{"image_size": 40, "mlp_ratio": 4, "decay_fraction": 0.4}
Rows from block 2 of a small masked image model, named by matrix and row number. Rows with one number belong to one neuron. Each number is 500 + 50 x the weight over its row's rms, rounded and kept within 0 to 999. All counts start at 0. Numbers have three digits each. After the name is the row's rms in percent of the matrix's.
After each neuron's rows are labels from the 100 images, of 14976, where the neuron reaches its highest value: "top examples" is what is common among them; "peak at" is the part of the image that holds the peak. Only what is clearly more common there than usual is listed. The data: procedural textures in two colours, tilted and lit.
# fc1: MLP up (model.blocks.2.mlp.fc1.weight, 192x48), inputs 0-47
# fc2: MLP down (model.blocks.2.mlp.fc2.weight, 48x192, transposed), outputs 0-47

fc1.122 087:529491501425463458472495483498589524487508566440526512433500583583463523413445528507455479547563480363503496490524489566425493523395532442537565
fc2.122 077:501507443479400421441442494514530534493477516491543572494466441555487545569586495610435471444451430524512478553487383485494485500491526566502600
top examples: black; pattern colour: black
peak at: top right

fc1.141 080:494536509432629561506492485587503504488534513463457411468477567501487510516459500524511495564485474585407522502475536538537354515483553604466532
fc2.141 077:533493433480359613438497483631532495492569471482493479551537494510523547580545453534477496405476456476450441446487480540517543579507465489508485
top examples: red; green; pattern colour: red; ground colour: green
peak at: bottom left

fc1.18 082:482488594495518403542572551482536572455499513461466515470528341462545522469423458464480499472523509443530551477516463433487561556570443474412516
fc2.18 089:497373533459479395499423550463496609515522494459578554499540550477599508539515524526567442506481430518519591532470503526450537539434458464490540
top examples: yellow; black; ground colour: yellow
peak at: top right

fc1.39 103:519483527444466454479471494530500442505421501529460494537509494399501506491432469558359545440491425424506412479486467618413471506494495428554495
fc2.39 091:564435498429525503604565580549503461503361506498478512553496496497458495470489513538560493525467372472585478523536471598491482460457559545528526
top examples: yellow; black; pattern colour: yellow; ground colour: yellow
peak at: top right

fc1.175 087:393485424427474428537508458467433573576493514452547504513460487526451503493387551426498484494508534517518483637470465476492428497549476526471586
fc2.175 099:519499558548405548485549467412564514612581545518519515477463452457557462491542425451556489466450512527527476481509460445511475460593598413457483
top examples: green
peak at: bottom left

fc1.32 096:511498498518485426557578562458495619421480412632535458511518483531578508523500548542457455540526446521514549466460462509454543520597548435483520
fc2.32 105:453437461452493350574533491473542586398571435628509501484518515484554511466535527516472515572498471467479503500541470507502456572568487496554539
top examples: pink; purple; ground colour: pink
peak at: top right

fc1.145 077:523564501448514443500639564514478554462523449523380524493580492528520504528423523455496509587537500515570562489505459504423502524537606451486441
fc2.145 077:585467494470568708482484550586549523485486381518430518433489556500509467520499460519517452496440521514466554485480518472518462511537492460516486
top examples: crumpled; white; pink; pattern colour: white
peak at: top right

fc1.154 080:506467445507484578507519454499459493431484586397536531375491470415441483516479492514532515588401459535465484518585448484421476428484496468534555
fc2.154 083:478519476422467490521411545542489547587490440452542424484515447476521504536325548498479505493479490540450460521545446447414480553410469517517538
top examples: black; ground colour: black; pattern colour: black; purple
peak at: bottom left

fc1.108 121:540510402534516517584566564423492554576517376498461504538468516485560513587475581543518611556493534519535508611463505494491491532497510478543496
fc2.108 128:544462531543513473423477433487424503616471466434560433514524520485477415496538602505502500406563540463572458572483510557577447511462485563526481
top examples: white; pattern colour: white; ground colour: white
peak at: bottom right

fc1.73 115:523519467446539481577468481516462474519413461466486522493571463458443525478385484425462483466449661545427431494463477409549498456469481477498525
fc2.73 094:545374414500476583509643514500514444519434542462520510492483459499514451486461582489540489584416548457463445532511491486483568508525450500525415
top examples: yellow; blue; pattern colour: yellow
peak at: top left

fc1.13 121:463488487451437508440473451470463498471444440490460546488419451425500381426454465470516479443417548568415531493465459410499446390476480510499487
fc2.13 111:435419572498512441485476555540522560489502482440490537386504512577507554441536443536464498502534487545462577471522522573403446529541565622531510
top examples: black; pattern colour: black
peak at: top left

fc1.152 120:559487480517395430468468494512517525511442480525493462500470420395476433461451467525385452517538407442509458435481451445456452451450485509401538
fc2.152 106:486504561558572467556532526527501441494418447490505591540554517502514586470526500514503434542505429525403480438536544412558448466423464537405437
top examples: pattern colour: red
peak at: top right

fc1.86 097:499529465501547590519493454506454521483509516522494484522553505475438479479485482443489423431569469525614364544528519606627565530469462487497545
fc2.86 098:521501421508467501456445456433466434481462554552459570442468511512502441456495544470539461466422517509566539531467444464481548686479455498480572
top examples: black; pattern colour: black; ground colour: black; white
peak at: top left

fc1.45 093:488444506502464449566633564491471517513546464402519555525480551564479579525498565473515487552583445493543505503571516559540487529503518368499432
fc2.45 076:510447508602517538491484466484524530507415498488467516493374601565471452469438494480562471455474500504470563495400537489559482615568480522522415
top examples: ground colour: grey
peak at: bottom right

fc1.84 105:429503490521503482523590493475450519548488445542537611458548454375386525477447460461509432505479531522491510540457600450489461478489565417454468
fc2.84 085:618544509508428574441420561447523481519547531534577529420534510582495491492508428417471459478499485439521514431497456434555600552510509557518491
top examples: white; pattern colour: white
peak at: top left

fc1.21 122:387495532488623577469500448494505382541624510520516474551509557478557445479563485511518585575522540513499505582495471496525463502503427516469504
fc2.21 144:374534384471496458510483544501422521468477508533476539489430446549600553480499439550505490546536499594563478521564535614507478512541459484485443
top examples: red
peak at: bottom right

fc1.3 079:448483516407484487519523561544510483576592532621540476533513544492490479501475588418499547454516482498455469564404491433485572473467374480488495
fc2.3 086:511466511519453556479524549519509484606550552558482480464491505478537496515555452406473564466494515468605383481494541545530499546447409399447415
top examples: red; pattern colour: red; ground colour: red
peak at: top right

fc1.93 100:433442511519473471441456595508462426492493517423446484548481482496448534405438583417518463554433536415466547512459478427464554420502421502483503
fc2.93 093:528544520454489416439503511560489441531578478530481448490426524507517454538492421461545518506587469551513665564442537550435489507553511441559478
top examples: green; yellow; ground colour: green
peak at: top right

fc1.164 099:521511510457497455558547473524485505577546392470477487553417543543531397443485483434473457504473497502526473347414395520549524501529460539493503
fc2.164 097:459472527444490566501504460490537507565499449454450525517490454531397493416499590507557493415600471481513391579513536483542401570553531527460516
top examples: black; white; ground colour: black; pink
peak at: top left

fc1.185 109:495476482504452494518482514486494456476533427428500515357561487348480495515508513486489466465505486513471486448534482502370530606401438483461523
fc2.185 088:474560429525561520479419530491536420506435518533552563560494584453537368560476515492482482539576525501569483517534486466501544607484530557414501
top examples: white
peak at: bottom left

fc1.118 109:593525433510431490528616470522494635472486474542490533554595495404508579546444490418515516531530525479520518535544451501439488481518572509516439
fc2.118 091:396471519486594520405524372574546601493528540453461466427491491518490460440521449575525467512557457462513498528533537484582562514535535452485501
top examples: blue; ground colour: blue; pattern colour: blue
peak at: bottom right; top right

fc1.65 117:502503376539559484450613466478456630486432532472486511536449502485516604486468474539545447515522542563482484487538512518444464614473505437474470
fc2.65 102:492505520496507584419520520502495622456491480472505544505519451478371531479517504583479512489464595495509381527469570388491546488542513497587476
top examples: white; pattern colour: white
peak at: bottom left

fc1.98 105:521465433474521445499520506508487504486587438464500471405490524453439486457543514489493520367470549410463507509530498521485506463693485459497451
fc2.98 091:484528451576474473477515551595515544498616529485487472507410504487435475437491591419516523445527461490488541479578528511462523499535495413608403
top examples: teal; blue; pattern colour: teal
peak at: top right

fc1.57 079:484491482468436433456522481481508409585465405487448540503489450423456516357504546545518488483468498563440518407427524456533428485554479451545473
fc2.57 103:483456477528474586529472519530489545601543553464495532430541461520444599441477569493466493432546529467429503467383493511481496508528516592374485
top examples: black; white; ground colour: black
peak at: bottom left

fc1.163 093:475500470417472485554541502509488566541467527456523486545500486441389564652483452467483532485493459498509526595407524527475468534562523404481421
fc2.163 086:597418502537507617501442508490525439533447542492448518475490558501507475479424458409500512484443516493595529425460482545581544434510390531524535
top examples: white; black; yellow; pattern colour: white
peak at: top right